A small spectrogram enhancement model, trained from scratch.
Model: log mel input, arch unet, activation silu, widths [96, 192, 192].
Rows from block 8, named by matrix and row number. Rows with one number belong to one channel. Each number is 128 + 32 x the weight over its row's rms, rounded and kept within 0 to 255. All counts start at 0. Numbers have three digits each. After the name is the row's rms in percent of the matrix's.
# convs0: first 3x3 conv (model.decb.0.0.convs.0.weight, 192x384x3x3), inputs 143-153, a 3x3 kernel for each
# convs1: second 3x3 conv (model.decb.0.0.convs.1.weight, 192x192x3x3, transposed), outputs 143-153, a 3x3 kernel for each
convs0.48 085:112120160118127151142139157136136114143137129159133159163156105167143137178155096166122126175143119175133094114155159107157143104126129135114123115106117088115115154132139139133148151139155185176118150128113141144119156130148147129146167133149139146138146138131134118113140125151153120137145116122
convs1.48 088:092094101107111140110123150129119117146142147117107118099140164097152160115147156160132089136125068111133089045139170070110151089095116099133153096132146134117137104080111134092114148093097141116129157137154116124123129161101148135093219171128099139106084129112081117118147158102116088057132124086
convs0.49 105:129129131141128129147141126127119135127129129120128142098092099119122126129114115152173173149158168120107154099111105113098080147139139108126129136142147120118109138139126135125120132132118112117135110115120126117149150133138151122138182165168131163138134154150120139147161161151135152136126149146
convs1.49 107:139132146142109124107133164189152140116140110109098096094077113131125124135137124152143131117088134139110090255093102064202175124106182148187135119115127170165105112126054145103137160181117152129101163129133158145151123104147108112122110069116120137164161172132154178133169095168112163094121134123
convs0.50 096:094146138118122139103113128085124100113143099140099158182092106153119100187076130099135114117110100133087129226199193205181189170180144150140090138127094142167104092123136101131148107140145255099123151119076231122143108090086080133092135117129110146112103139111120107103083135134137080161118074139
convs1.50 085:107140147143151150146148170176146122111084121117082100255092161158086089159100124101073143082089153093108149097124114118110109103128112071134088081127124099146169146145132158151150136145132135173134151160125148138106120155102137153086203089139151137103118135112114114121125122124128119119142141139
convs0.51 091:148134132139123135115110121147103117125091123132095111093104109086119112073070090128110102146121098101119090025120202059148255026133234089152114114141143122109116134112131132118132117124139136163153096128093107112095127109127106115114108080094110116088132094101108103094170139107131106080138158119
convs1.51 085:074163214117187209076111156170146103165135122106127157098134107175172171143164141075071134126142168132143214174228109075123117120135129151113114156134133147134170138057075102117147103124128144146122125109133135122146113152144102133148122161168046102151120119131142108096117108096109095093123095108
convs0.52 106:111116133120120133110106122145136151116123129114122134108121134115133140109115130112123132111121128098105110108081108115112120114126136110090096110094108122113132134142149130131139123124133175162163164158160130118125134129128114099112135111127139149144129126122126127125111130134137161147121151160
convs1.52 126:125097044121087078121102106162132149162147160091076130121138146134151169093088103113125096142148119125108111113138183133128183142144165117106130118104131143124130152179149142144123079097088152133149173155126115112092142159181115137170112140158137125088132115097130129121222207116210186103161132077
convs0.53 092:171164157155167138116130109118083110127124142096132104128202111148113107152101139113149120138147169136153167131126118107116100135148140190086160179154134139097126136136129127141099132122114136132128151129114178134144146137096156137110137134114108103119135142158113138157126132138104120150098112115
convs1.53 088:141138132160152143121142133157146108159138101170150144118087128105091139076072114143164136138174126116141097109103138120111131126128137121119120142157148123125114161113119146126112138136102118135117136179181128174167152108110163121107180150121083088062157177143168184131103102124112079092148119121
convs0.54 102:120137142128131132137135138134132131146159149133136141106123114110119109104110101134129115112110100137145107031060076058101108076132160107124113113142128088098090113140139123133123133133128117086096119109101107103113114107120104104121097089109121118115124118106135131112149159143122129121136134107
convs1.54 095:125138158074147204037158215062066091177174177146134143097079097162135125142155152155133146185142160194149160113128110109117116148150111133108110118107113141137132158121127148102081158159130048087089113131164147158192108152114125154124100126093139124154103124182130142181171157124184173163131133147
convs0.55 079:173154152160151149161156149167202155148159129149147147122102097132143113116083120147100085148122121142089102000000000025000000035000004118137155101116112107117109141146129137128120155152141102066073150157145146123132113135120111146128114131130125130142108131138112137125113113129121103118104100097
convs1.55 109:096109116076079102065070104077083059082104115130134149128141127083101084113124102197163159152118117135096096104108095118127138132116128123140143107134126099138123091090095091081086057051048118121143088085111047068098204157106180132108169096109157142140179161158171137131097124123095112109099116112
convs0.56 092:134139138130137132129138128141116141144134140122120153143144130133118115114117100095110114117124158110121145178169213197168191162152150140148130097085099116094111154152131135134114140135126128125115132110115137148149126134126118121123134123143106120143126144129128127135114123141103108124109137129
convs1.56 092:142140170154150167135124145144126082229156105162138086112103129146108133174170164238144119203114101145073048172181186127116119142106151115131105104153133118139170156160122128160146112146173139123144083151167079138133143129125142143134143130168134119115125121094080089099159162133131135107092110118
convs0.57 105:126123111122119114114106107106085108144161181150136127100093092149134135107102097148142112125139126118139131165167147121129111100119110120116135138122129159132124123130132127127127142148147103100119115090094141116103096090106137131124156139111131140129138149141127150152147140136130148128111128135
convs1.57 105:187173137171147134135108109182175169095100128151136130093112111143134111169148136187182176152137154057077108167131169150145127136105130113118089120126102069106105109129124120110134092121131128125102133133125082106110156148131155147134116101081099084078103101094068071067097116125151164158131155125
convs0.58 110:133129121129128117137134129131151148127121128127117138104137124118133130108132114116123131132127163134126147108130115110108104107112096102101095114116113114129133110110117120113108129124115180183164169193161155183146100112118079118107096110135119118128113125131126134135104116147108119134120132153
convs1.58 113:138108134185181150191206157130106131128123147125112134142150135129141152125138146147124110157133127139101100109113132087085114101101145056080070083106087109119115139118162164143156181173161114164155163166161137107117121140140129128143132120128122148128114119101126123113092108118098111093122144114
convs0.59 090:109124102109128116117148122133158135126124125153153150142126141129127144125119116148141136168168145124137109156129123214179157101072051124145122115117104123130126119133107122124108126135114119110140116119141087075088128109103107101113108093120116134128127151135108125111148118130142140125147175150
convs1.59 094:111101135113109156121135193141110077129138156052087175152074106146140165147158178148195168142164142124126139076077087059110111068108115090111074118134119113128121139106129135123117103121106063145144042067105094101126135130122147143142163169161109142117121150124147133080161139111130154160095131126
convs0.60 104:138154163119132140116132144137127136141144151137124131134139142128133125122119122117122137156157146149160132162155136195199174253253236150149138130122122104086098119123128138133148128125134123127141099104114093097103135135117138133122131121115117137138126130133126145131118130140127138129136146131
convs1.60 107:100109124107135146120133140101082107107101108099103110132104094145121125126111126184156150175155135129103097186169154204177156168138142089111113104156169110112114099102129144221246184218249155139137165142118069063026114177179041117136010087103127150121104114094155175165119152161104101126105120136
convs0.61 099:143130136154153137147155136144156131155144122144157126104108103121154133127134122124127130117119122139121129192185191146137149194180192122122119137139144124145141107116117123117121124121113150115102137143106127117092106079102110112124135108122127102125122119124120121127085129127098119140131155148
convs1.61 104:080095119143114135116126113091132102105143139154191106198154163128140105130118117129129182126126172095085154125246090160136143145129128121110142094104122085110155120148086169170137176203191121127159139161170198174157130135117144167179137155138102110080098127123114117124103087107091149125051100080
convs0.62 120:126129131114114117110114117163162165155162164142144156122126122134137135146151147104125126109129129107120128019008022048038044084071077149143126132130119137133119116120125105108108104106109103095082126117113142138137112120121105125131104123127114127121118124128120129126109126126109120131106120133
convs1.62 122:096104098107108104124122120121114107137135132122125121136140135146149145170171163189170174175157160192171167136127139130128135140141148145148146112113119102102110164159152150139131155143131133128133119110114129123127090107110102122127096121130100095105113107110112110113090097096115125125108127123
convs0.63 095:116105118133132127130137140154144148137117177160127169110108110130117124121131119125167132138138117132152131117104071102103103106113107107115115153173169134128122125117115126130125140123140093092106105122135099133143126156141131143134140143133136144115161153137142153136116143131112120130140132141
convs1.63 092:174115099126128118123123149156136092097111070121200177144100105106090126088089147119148078132161107112152137145125088156120116131114086162120119141115129071086097110048065148125111113080104089123134117115108179181123084122147124108114170128125122166156097147149112121090160129114136130165141107134
convs0.64 106:117115113116128129124136135119147127104090081128139122116126152113147133081118105139110127082097060092136101187162255134148181187169218078110112137147131115118134129107105147131127154142133099128127107127128081095077102116136122108138122095133093104082093119091113134098149148107089117076118134127
convs1.64 090:103142143150149153161143119062070040141138136143140128076126121118130119101123099154121139151115116184139147119148113135128134152144115129150120104149130113147157113126106132135134124147157134156145099106114167199179131096128115100120147138144148128167225229234126107099114089085103131109153147126
convs0.65 094:153125121137117112150139135106146142105114122102140153111130103116118088142126120086125089127131118130124109137157201123151200096156188121112110131118121133127127155128121152129123143133119098112113123135133169153124131137112133120109125126128148135127134131156136140142117150123141141131108128126
convs1.65 095:135137176132128156135152154159133136109106145088102120132131100110146110089153161151165111116148110070099059123162068130127080121118083109134138139127100128108091105139169111168162118161166099086127136132101141162122121137143123149112126123117162169130175121060166079058197234168115104105062040091
convs0.66 094:173097100177122097153108088139133148130127156140116175105120126127142152098120127194126172194136129212146152140216151142145126079068045109101110104106148116136158149111126156112124159103121058169115083157159050162140096147148098172171101180160097122125089124126113129135219104094240128081242119074
convs1.66 085:150139097148164145068117117153120110169132130134112109040098093108127115087097123104086090133116114120088099148151137188168152178142134185120150172108129236158118125106123100099073127124130093099112076085092131120154128128116118122129172145142111128118108124108096127111103146152129145159136127141
convs0.67 099:128131136114120121108121123130129105151136147155134125112115117102093113132126141131129103143143111126142140131150147112105100102089094113138147101112130103112116162170174152149157151155159079090104101118129137149160110105116114112122115116122133130130150154136122118123138116105143111110150149123
convs1.67 109:086085086118116102109085073134126158126132145102087085116110105109106127131151193179175159106129114082118103121112078111099099133124136085101102119134115148147114094102107139163144136143129136144156173170168138118095112123128094120128081115135166199178149158127127139125077112143087114161087123190
convs0.68 103:150151134140142127132132125123124151137148172121137166103126122091119117114142132132123120129124138101124125153156133130124094137121066120141155095111123119132157138130129126124133120116116125148143104115123098122135132142154146140149142124148131143132119130126114125136133131123137138126139129143
convs1.68 101:130156161109128086105122094111081113178188213139184206113135117132157107142168100149072089114058077135083081114137072121139108151151134096089111136124131139131154087120138145178146137146116028042089142103103210145138162146100155164113196202114122099038173091060197174193109117169094099138051080097
convs0.69 103:129159137145151145100102104081139081105118118128149131165086168102080113121138114102178140095138103098137099059053103110122141096090119094147093139122132132150140121123108139118141109117106129108120096082094124107123126128133137088155117136131114122125101140123106117109135125114125142111161120134
convs1.69 086:178188175156163180065037067159161131127167147159142115097080036087053054115115158114121135143146144114111113145130098115121113153153143138146148171132119151138129169157114154129101106112170103125116114126135100131163137136146130143146133126114126133138153119159114100128081109127105135152067083084
convs0.70 109:116140168114125141105113128115114125134138157128125133115103101138134124117122108126164194117135173127133159113116094132130107153148129136125138104116112122135122120125136112116127120119131109110123132116111168140120123133140126140136141158138119131132104120115109124121120124172118144175123123158
convs1.70 123:175146132194152155166139132109090077118104084115133116105126138100116104133143106093104128105120153092103151131114092150122103211171112118063053137115110123124119124154132072106091047085078131164191087122140093120111122163139111153128107130092086123115080108080110119096148217148131158110125126111
convs0.71 100:121115122139137143128130122095128090130147123133109148101102093130132117098123098120119136104103112103131125255255255118130139033053048103124095142147132139141118106119119149149146138131135181156127136133105130151102149149139115121143135122147123101102119113118121137118086117121096095112090132138
convs1.71 100:161150136138148152124132161102102084166165152177167192184158177154185189150187185103116140139157157123150153166154137125122118162164134128150091128130098122146109113110082113112103107122102168155152131120113178174158090075070134123131131148149091079075113091093110089113171125131162137126140103093
convs0.72 095:140111131138128129160142131160132125167116121162136129178127129160124113108133094110108113116140138103134117070064102103094113124126117125116118119119129130139143142118133145125138141105126212142166167124129130129124155118139158109144142114154117141121105131113117141133119096129133126136139132122
convs1.72 092:140154154082094117089110152098090131103129154159194184157126108184131117144094077087140128114166150144164123145163175142125128126085106123119119193149154154101101208194207186148160190180149152162163127141158082097146064193133088194141114153128133152126100132113122163141122122097143152127116139111
convs0.73 106:136138090129140098122129106135115132135162130098126078135140166130143154109117144086136214084142255095145224149127161151134173168168201082107110072139064056137062147123077121122055121121065059126118085151127100102130129117132158120143139080128128123168136119204130114199132127180122139172134129157
convs1.73 095:098138110136169165160166188113102115104108080118131126129145097127120077118119097147144122160158139149139126166128097147123113099105092132111175126110147092090130122139170125109151148112137117125160149153178125120123114141103145129112179111128157157208164128153129091109106144151137168187094110125
convs0.74 110:144150148134134145147149153146137138133142134117120126114126119126128136111112110147141185125142179092099144119115084140125103146124105156161153131136119130110098138139154133146156125127143119110110128136146091085093132137171114114134106106125131131141151157172129129150128146153124137159093119132
convs1.74 109:150083121171137116220212195079095089055099130099180209139168166135147146108126160198123090167099111150109139113093110149139097131096082145124082117134094082110095099070082130097098154121108133148125105088080113106129079146118101150121099123120168136150154139118191142110186126086134109093098145116
convs0.75 101:150156157131130135122118123160141154124134138101091120144143145134134147088096095085119136082126140111156158113130121130149139106128119166150138147125110142125122142146146121127133122126143138123109157138098150142087127143130130148149105102128114128120126145143123136134112128152102138124120150161
convs1.75 114:163134102139161120073108115126139155138159166103107124149135113122144105117147127108115116095108094129151129112145118125155118132132127093128136105120115164179174124141144120102075122104080111093078120106081122109115131132138152157151089111098100126129134166161159165154168202216163182195088120175
convs0.76 094:108105122134129132160144133146144127133130141121144143130125134138148137129128120119113114139114116141126171104061028151114089081056040098124127112124140145161144138133151119127140124126126142136121122136121146135141111124132119142141125147145139143135120134124144131148124104122119101108111121160
convs1.76 097:170123156089090147153153174095121131148148159155167131128160187137148135093083113166130135181137135171116124120195133184114151119109148107138079130161148139122120170172171162115124159102125103139130090120094082112116126140121132136122072106106135162138156148123149139147094115115080074072120132109
convs0.77 095:127122126116122123129127126152154164113126132123141136130129117151144152147136140141132143128129134120121110105116094135142143090096089121112126163166159134133130147149137130117100129130125123133130101114108137127135156120157123114139116116125148152165134138144129121137129145149114122122130123107
convs1.77 139:172109094126159158089109108132209177134121140092140153113090125141158155111129139168118139212141161170108135194174085111230175137140132117115116141127145137150159138097078096131108066123120101095106172111098088072083161142111135136122127159147162118139141115117158117125135155140145123133163151128
convs0.78 096:129152143133127111153127110143148143118132108096119122104111113110111125103093129117131121114131127135153158124133169110113125064077081192151143109105115096113140122138135133127116135121105128105111138137127097112104139142118104134116121134136129133122114114112138145134097109112140165150179174172
convs1.78 086:150162160068102142046063108145152175132104130097115152170194145165160095157148127146137135149135134117076078132142116152131067127103092128162144132130128122115100125097073122107072152150108100113125153180183116141217106127110147138103174097075151144130165174131126164117103131113105134153093146163
convs0.79 105:143144140129128121130130121171162174161138154143144151211230229153158180124135145088107110128131126119113109112115102122127122127140139134145126097106096098106105139148145127128125127128127048033030090096091110113107155155156145147153128138143154149162150155156140128132096107102122121121125126124
convs1.79 115:109105107112112112119118114130142143141140141137132135121149158156176185133142150147131114139130122134134132131128136138141143127124126117119102142145128123126114127136143119130132117121118105117125151164165112119121114118101135139121135148130145130127150137131137126122136130133129128129114116115
convs0.80 101:102118116131132141132127142127102130102097098104084119133150132151139130115130125116136137113120151100133159129128158080098103081104100133142127125144121125131115129133126137136145133132134191156134195160141145135106170143123158129110136116113116118114121123125120110133091117122113118137162128157
convs1.80 090:099105119114106125155131124151130126115130171079094158170120126146123144131111152148145173161148219118127181078080123077106131137129145131115105167141137188156127159134082160166077168165102049099119137171162200198197143146136146114120163069096141190144099129096096103080114112095115152137138164159
convs0.81 115:102101115115116118125132134108118105112121109119121112094098102094106104134154146118132141116119133107113106166186183161162157162161155125124122108115113108105109131129132136146144127130133137117112135126115080081077122127112117126122126128128115113112126121118133128121127143152126131142120129134
convs1.81 109:143156142138140122126103098138131131171153143152135123105103094118115118131135151166143134118095073091080074137154161152121145077094123183178186111109112087101126219179196097107117065069074151119081158144118149123060140139169114140159065085106137133142141144157108118101134137170118097164125138187
convs0.82 103:097139167091142163093132149104084144126110157134070169120106084174132126152108131066148058090121089084106080255170139212141108165092080150097079194127086197119110090103120101127128117113133170121071170102065169125083144116099137114092150136103102138110090120121094115133095114133111092135121119141
convs1.82 097:116124096161136134182159131126149137123142123140124118243102134156089066201101090134107088123128102098112087152123151142131135159145141104164115128163144096119146102119110113137141115152143173142129183153119167159127168147131135139118094125106170176130152146131131128120148124118127110124116108098
convs0.83 122:137116106129120104114112108099110108110132131124132140100107114109100123109098112108110116108122126101096104094134118107149141114157137111113115124113123140113126133118109123121109122112105128121117117111110147120116114129117131136120145135132120123116112117114134136132121102100138131123128125123
convs1.83 115:151194166188200169178190167108116181142145193151104136102120105092107116081080103041154195051134165076129149126085102135119131119101113136147143124128122135137127082117166082135178117164210068060112108102122163145160152146125154141106137153133101140164125150171179188181134155198125094121148102109
convs0.84 099:110107115120114120129123132119119123117136134103126104158165156134127128120118109134112123150126133143132137143128130115122114142143139150152142147152123094099092146132124141134140118112122139124123118092094052043053176164155159154147112128111125123135128116142133114138127114123155143136135129130
convs1.84 112:120107088197151141182165170142122099169154115129121109111103108118136145102133131129122135138137146169163162127133133127110107130151131103126107102140104097141100153167139123142121107114086078063095120137159123148130146133136125100104141134128158136138135115127078069065100109147096089114134145151
convs0.85 099:172120086173131075154129088090103133112104109126102109123119117148129155152136136099148174087134192124131174000175255004213226000187198114131123090110106120109128130098081143105078137120089117102073119106107115112114077135103078096061119090079102095119095099128131113158102128175129150157111163109
convs1.85 098:084141112111148155116186245134151097155144105130148133098173164112150139058131097107119146141144162152156138139163123147154128108127135132063133169100156166126155139108177143108125166108113134133147122124121134166162105082133131091169172110159130133198132129154105118158167139131201165137150121100
convs0.86 105:142136134138136143102107120129119134138127125117115126120116125103112109116106118109115123112123126133139129114135140103133147079117137107115107125138128131140136120129125130132128121130127102090089113116117136134132154147134138139133148131148122122120115122127111120114113122130101112111118135129
convs1.86 114:123100096158129119144130133077090092064093122097123106153156102125120093125144141123110118081053092116081135084103061146119090123108132134092110145100096209157140239149176181158124150147118098105097141137123150149136049117115081137121098134108105074104124098107140123138196165164145139145192185170
convs0.87 094:113120120152148150151143139093091096134129134099111111149132130134139133090086076117141156104120125130128112090091107117128154134158186122133117134142148085108116140136141133134139147147141145127123110110107107101108119130127083094122128145149090105118105121117129128136103150176139105098163160147
convs1.87 081:189176140200171153116100103096136122116135131120145145132145142123153133118124124119127151103114127119123149112120077163168134132141129106102148158174213104097126142121130138128139146121115137115103130095068160175167105132149089096117144137156157155141194184180169151139190146133040050081141137123
convs0.88 084:120123110107120116085111106128119134117102126096114083146139188133159153115155146103124126107136130089138159196201176165183156181179172100122117117109127133108138134123127133127133114111118119120167071126130063112143115140171132116142130118118133131124137117115139122129139123163119126155118120170
convs1.88 091:142125113161145122202179146106121108129159148106117129194122110169108115124105129065130114103168154047106095121140134097141134121136124115133110106130125096138149107116105078080094049059092181140121122095089200172168139132031186140053233180080162126107192159146189164146053039078138133151158133129
convs0.89 099:132122123124122122117119119142161140121113119125140124124132144151151148132132120099113108112107118126162145143140161160183202136170179138117134113105110167146146153145131127129121117119118144144145142143149142141135148127131140142138128137127134141132139146124133133131122126140110111124125156165
convs1.89 095:150170170114150144128176137121161145154127121125083091112129112118157135094132116173131106143105080213141133085113111186172141168170116147169137087128099132115091159159139161160141118077100147148154104121090079096074113161175094116116098130118124151181094139151073096118138141153116098096152121136
convs0.90 095:135134132134124117078085085141145132133149136095119110118122119139122125134104102086097106141117090141125142088123147085104137035074102142138122111134152181166154146136129156139134124123121139125113110104112099079074130139138090103121122087083129144155138134126133122115108100087188141131133116133
convs1.90 101:083094112149161179135142133095095100151159200101080084090105127115122130132134135110111102144153144166180191107129134083105121110121150162152128160167160133133141126126107117125139155181222133146142089114128136141146095121137103124121099123128140132127134141147133151144149143126173173149189198195
convs0.91 099:131142129106123115115149152099069093130143122148103154089087142132172186105122163129111140147151166130164175127084095059048024122091077077115129097126135090124116164151145124121118138144130074104138142152171081115093098089143130145152113087132136134118174153182125141127133139114143123163104133127
convs1.91 095:173173155167178173166179177102130100106148158099129134105106132114114124145132131157154103132135111120114112138137160141150147128139114131111107136124131085089110143131126128104076116125124158138132109108105126125134128128101146144130137127089105117112066086102073079095034061082105149171091110145
convs0.92 096:137139142166178173131141144163137197066103046072117088106113107131138137101085095114112115135124093118117111202222208106123057228197176096114115132150149135124113126125134144146148112131119115130117133115158091098118151130151105120099130119108104124107141116127095093093118118113112125091122142161
convs1.92 097:205221210145169156165169169106105074148153151138135114117114161144139175112108137091113084122132105117122112156175173123169171152172186094139108102118113158177167165139129153128105076051025131144142118129138149143150106073072124108119114130145153146107187183132159153115113117134097105123101105092
convs0.93 096:139127133147146144127127127137135135128129135117124116146131131137137125129129129126113089135120114126118119170128114144107083187165151128123128115121117118135114131133135129134137131134126144145157133138145132128136117092110121137123126142147113130129136141140148149153146123122124104110138137139
convs1.93 096:099061050152111094162115096085127089137150124168169139105086080111117111074081102093119142130153189142176206101111133112138172122142154119140114125156163125172181168158160146122129076061073107095111145123144234220222101122117115122113136120114066077085085103083107116092119109091153145126144134122
convs0.94 097:098107124094116122098128129113122124114116096112122110132118118154128134130097110114123130132107094143112106177159144162156134145125106150135136113132119110118130107117135100132117092119102147121131151125133099062109123123099121120130096107124123127133111119106132124124098118121122109108143147110
convs1.94 084:133078090172098100206128127136186148128111094101052078114080099168111132108085124113139161123111168099083137133122127132146121076141188107144131125150152140157159189124052182121121209167178105138129125128112100097099143131133115112129102097123163132175140146121140144071114110141122106111168115097
convs0.95 111:121122124120114119140130130109131149115121128114138143113103133136132123120121122122100134127098118111098110101084061085090069074066070121123119125127127132147144129136124131123121147139135134102104165133129120110108127116119145135139120118137121129127141146142125148132139138132118121112125111099
convs1.95 112:169206212148161149165156150096123119104119121143169193106109121092102111094120135056121249043075195020045146169094016135148051178148084150135127141128116097129130137121165132129199115127177143154164120126139145139110121129115152138125134092086131118145105118147163181211089105173130115174135103108
convs0.96 092:127126122124127128107105112111147124130098135094103115129165173135140162142151151120124121155151159121132140158163167157160140134122098155192169105119108156152156136134125127128112111118103090099099102106123114119109078119131092094140103110143119124153115146167101123143122129120127127132109118103
convs1.96 099:121124133148139128153139143159141098126113079098079063123161155158166171116130135097118112147175167125155137133140155132134131136121114156143137143143141135123113092129156118131142098103110166163154120107097094074056156140133174139124156115100106116123089099105031043031133115104158161157143128131
convs0.97 099:111113124111126131119129126097086108120110125108115110122125121134134126130141142114103090138128129106106106135132133107097090087084109127154159120131119122122098131128126132136132126150135094091092165151140158148153144119139145141130116126130102081088135116123118113125154145152113131127126123138
convs1.97 121:194148089107118082116135108102103128107095113128142131122087141150144177144149172079121105100089100178147149165035111145182142172198180116176115144133128151129124142144137123177136104116143128092074142133115122103112132129132113122130121159145113127089123146139105127124169209139130144122089098072
convs0.98 107:143135121119120114122128126114145144093112105115133126133117122140122118151133131134122118153119113126102093130112151146154182110152154107111122115124126148141140137141137143126114132141118104101078138133127157114123114136133140120116156139132141130129118136129096102108099116125124130130124121091
convs1.98 101:139118167189188248141080130126145190115122159044084120160175199097111127092085092132133139131118110125121110130153195140171161095103074101129101119152138129163162091128098116118115067129131113137147115158152123147121139144156142132147122118127166118166116129166130138152178180203097115077162134103
convs0.99 099:093098093108114102121124118105120145099121127121104135134166153121119130081097094120147152120128128147129119102101073155161146092109070087083093110145155112153165130128136130135142132123132170165143145140145079092109089135097084118121072089103092115127130129131125123112115132157129121143167150150
convs1.99 083:083097091124127109164170112129109091132131112136142135094077086116121105082102071118110104116096083148149133120097057097086094093099109119135090145158132113126107180195182195192172186188181150155156149138123143137111153153180136145170104119117184165137197183164113104101106103077121130114117120090
convs0.100 087:147117087143116101150116116134131136117133112150134149116142118115132126138114136111109126123092121116091126075092103040092102059101131144125114150153144139137119147132137131124127153138141136132121130118105139124122128109126106125139118133141110101101128110115146136128158159148142135143119112130
convs1.100 088:072059105093088126148110130163142134139147126122155178143119112147156163092117149090098139130138176134125169073184188117129141083104087135107150164138157126127132114113111115121141120117130098130135108121170196172182168129118164125132227139169134133147066083110056057124176186180129135128088118146
convs0.101 100:128123116128120127112128127092099137111157111137156153109114109115106116129116119112142124118142142127113115149136151118129139072094123116111121124120112122112127118123116138145136129151146092097081120121098120127114090140143097142146139157155130131119119133135128133132150165140136152134160135123
convs1.101 121:096111159103122155137167160118074081156191119129153186105130149103114127112163152129108104128160117127118111083107142093121156100131080149137085093187133100139120174210122159185177122117152149131145154139153120128146145120115160114107157146154065162081103112071129132112129166156141161098107134150
convs0.102 084:139128123121113113136125123101140101129150130130120130154124157137127140123135126148111097159124107132104125203169129154126056121119051125132126115126120119133126145165151112122123120125119129144151141122148133145124099115121086111118133139135119115117129126129106128109134139121136143130133133144
convs1.102 085:145155192143135158138156168122157135156166136172151097112074094155115153121091149158111089143124121138136129111103150120135127150120102152168123103149134094155136132140146138103118138109104098109065095108091127130141141122110116097101093100097121119099154157116140143116101070128100067107136069112
convs0.103 100:127144157122133131095090092230105250137146144077183081134101123108156118149101144106099111121130132168134152009036060000000000014041019151079128122138116148107157114127125140134136109110102105109100067121051155045147198116186121132123097113104122163141109113140129095152084090097112141131113161100
convs1.103 097:132113091155147109116127123125149113124183163138166168167157122115086055135101092142162144151169149151155130128153120127169156094121125078095090103138111120132119186155144155132138147122124121152149084119125124158137113120110114126094168191162119094131093097078154128129129115127124125133128136121
convs0.104 099:143137164148148176133145168172108144150117125172161131123120102145157127125126107186152155160133129131123099131120096175150129199197151117080125175126141169134123141145134169148146160142134140170150094107116138125125146128152138121132141160142144142125119110091151125122161128133138145131113159144
convs1.104 096:154177125145150169226210249123126119126200130158124069113156087141143120149133149126083079132115125108099135129114124092061126118087119129095098122108123108125112132078046150126129136141146082079130140138142172214172134143132182150116161132104157148148172117114163146151083111127071089110045052082
convs0.105 092:120114114137129127135137138110084092135113112149156143117116111116091098139107107143145099126120106105105113142169179097123116019051054125135150120117141150129121143138121161157145131149137088084107114101126155116128128116110112101089190161121119122093114116080134118111150121117129135116126138148
convs1.105 095:148158186145136133140112094135166147172182149101118115088104062141147147160157135130094118142155172132143145095098132092086112119128132110102094120135133132138150094096099108115109131075069107085099136105102155136120138127149105123136122137140142132145178123136158129161137165161107105094160151113
convs0.106 102:111107117102091097182169163118108110146136134143132143135146149153146159098099098107109134116106129114080099145184215061112131165189210166153139147150127102106115125126118118112105161152141138146130129128139080082098158136133126120134094113112115132135118117137116104122122121146111108128156138127
convs1.106 111:104104104101086089076075090145129139134128163174160176139132105118100087116128134145157178097103127140138159124126090132112104147131124063090096110114105157160154165134145172173206136136160087078101112095100130121121106149149116132126122122121131126135130133128166169169091103131078086119138137181
convs0.107 113:156134123123115106118104106143144169120138144108111116120121130118117123122109132133123139136128137116091112130157211147168212196218250112105119125120121120109095139128114133124110133119116151159187135128157112109119137119136116127140135126122136152135133155140127141113121136125126112132113100113
convs1.107 098:137131142122121164112103122147154143168112113119040062065109058116144105123140126118201209120186183112185198077105166127145141139142146119113095113113098157144148080083099111072111105115180100124153146163175178170166075141187075121166026098146142090196087113216134186217163165116170164153131121095
convs0.108 115:119105114125124128111120128131111121128104119137137118114130107125116112135130122148145167104102135117125144161126119131126100122135125154128120169130120177114101115096110125114122111110110128127116115078104161139122118119128149108123129121120103141135100111126121122150130122140125125150112107120
convs1.108 090:129169198119151183137108143101092143161103165115148148083216111121145081120099075130155148161141148091103102098058107150097071175097110107082081127123126100148150100149125101138144111168134098162172094125118132124125110132133147124130158113120104139181144162154116149134099121137096091183089086199
convs0.109 093:145139156138127137129123142094122071106140097115109132138139121126136114106091103150141148143129134140122156087115112160158145164171133130133105145145132161160148124124136122132130113117120090083079126123116100107095116148112121140119115111121126121132138122145109123132120145135105109138104150144
convs1.109 092:132167156076104103132164164130115123094108135094086126148113077119107082101113084069110109053092090103119125108136122089124134132167146163164134108109113089096127103104141123116126101099126133124104126126108099124112075097106113116140145132143070085068145171161049093078104102095158177192172236255
convs0.110 100:094099105133134135167161162130167129134101146113119111130104138097119113124101123127123161113125135118115129194213188149166146105133117131133107135139134115119129115102115124117123171150155083041062106125106148129150127124116122123129124112130120103130121121118123112108100128129152138148113125104
convs1.110 084:154169176104119121073089107119122117153138120182170143127116136111101113108114117181140144155123133139115114111133146122124101164128108141159146124116095112092087132113093119123119156152151128119112122118089089105081078097121113153151100108125103104112138132137127117131137139141130147151081086134
convs0.111 101:094092080109109105132129120127127141115110102128117104124130134145131149141144148097096117088099113124126133171191159133156136111118110115129125112130116164179174128122106119119113122113107101095112146135154112106122120113115124121099125138113104105124132125138131132139120133116102123113107120130
convs1.111 094:150151133151153140093105098115121125100115105095092066141125099142153137095110098149135157097098119147161160085127104140182178156184163105122125125120107127119079193175179151130113145127113126114118121099099094093102158136106153134135139127125089118119111135159113113115104179208129198208110158174
convs0.112 107:112120113136127129146141133124138154136139151123120143143152138123135137126128142140118146124107144104087117155116067151132100145156130145141143134143139117132122129134131128120133138122132137116144104092116082088106122143146115154152095141126133121131118125126116128130146143128132132122144139124
convs1.112 098:156177170140138134120120107124115157156137131170170114111153050148145089177117075223121160185125134151130160130170066129144104097094095150166142162188150128154125128089074105076076088082078077068095145158145167241192103113095156136115222177152137126082116142123117179177092139122082147110108180125
convs0.113 092:156145143138135125144127127150074117138128123163093126137139132099150137131117119195090160167120141162114103031066130045083172047104212125116126138118142145153161149131149138115124117120130136132082135171101167151114138122125123136133133142111129102140132086146125105125180116160166147121154133113
convs1.113 082:159120104147112116130109130117130110142182143126172115134079148132091159121117159068107116047097083056109098095130119121121114117115138135151123164151162210164199233168166209147138180118102069113131110103179169165234128162084135094112246046166110110105151123139152135164136119103121110113146127118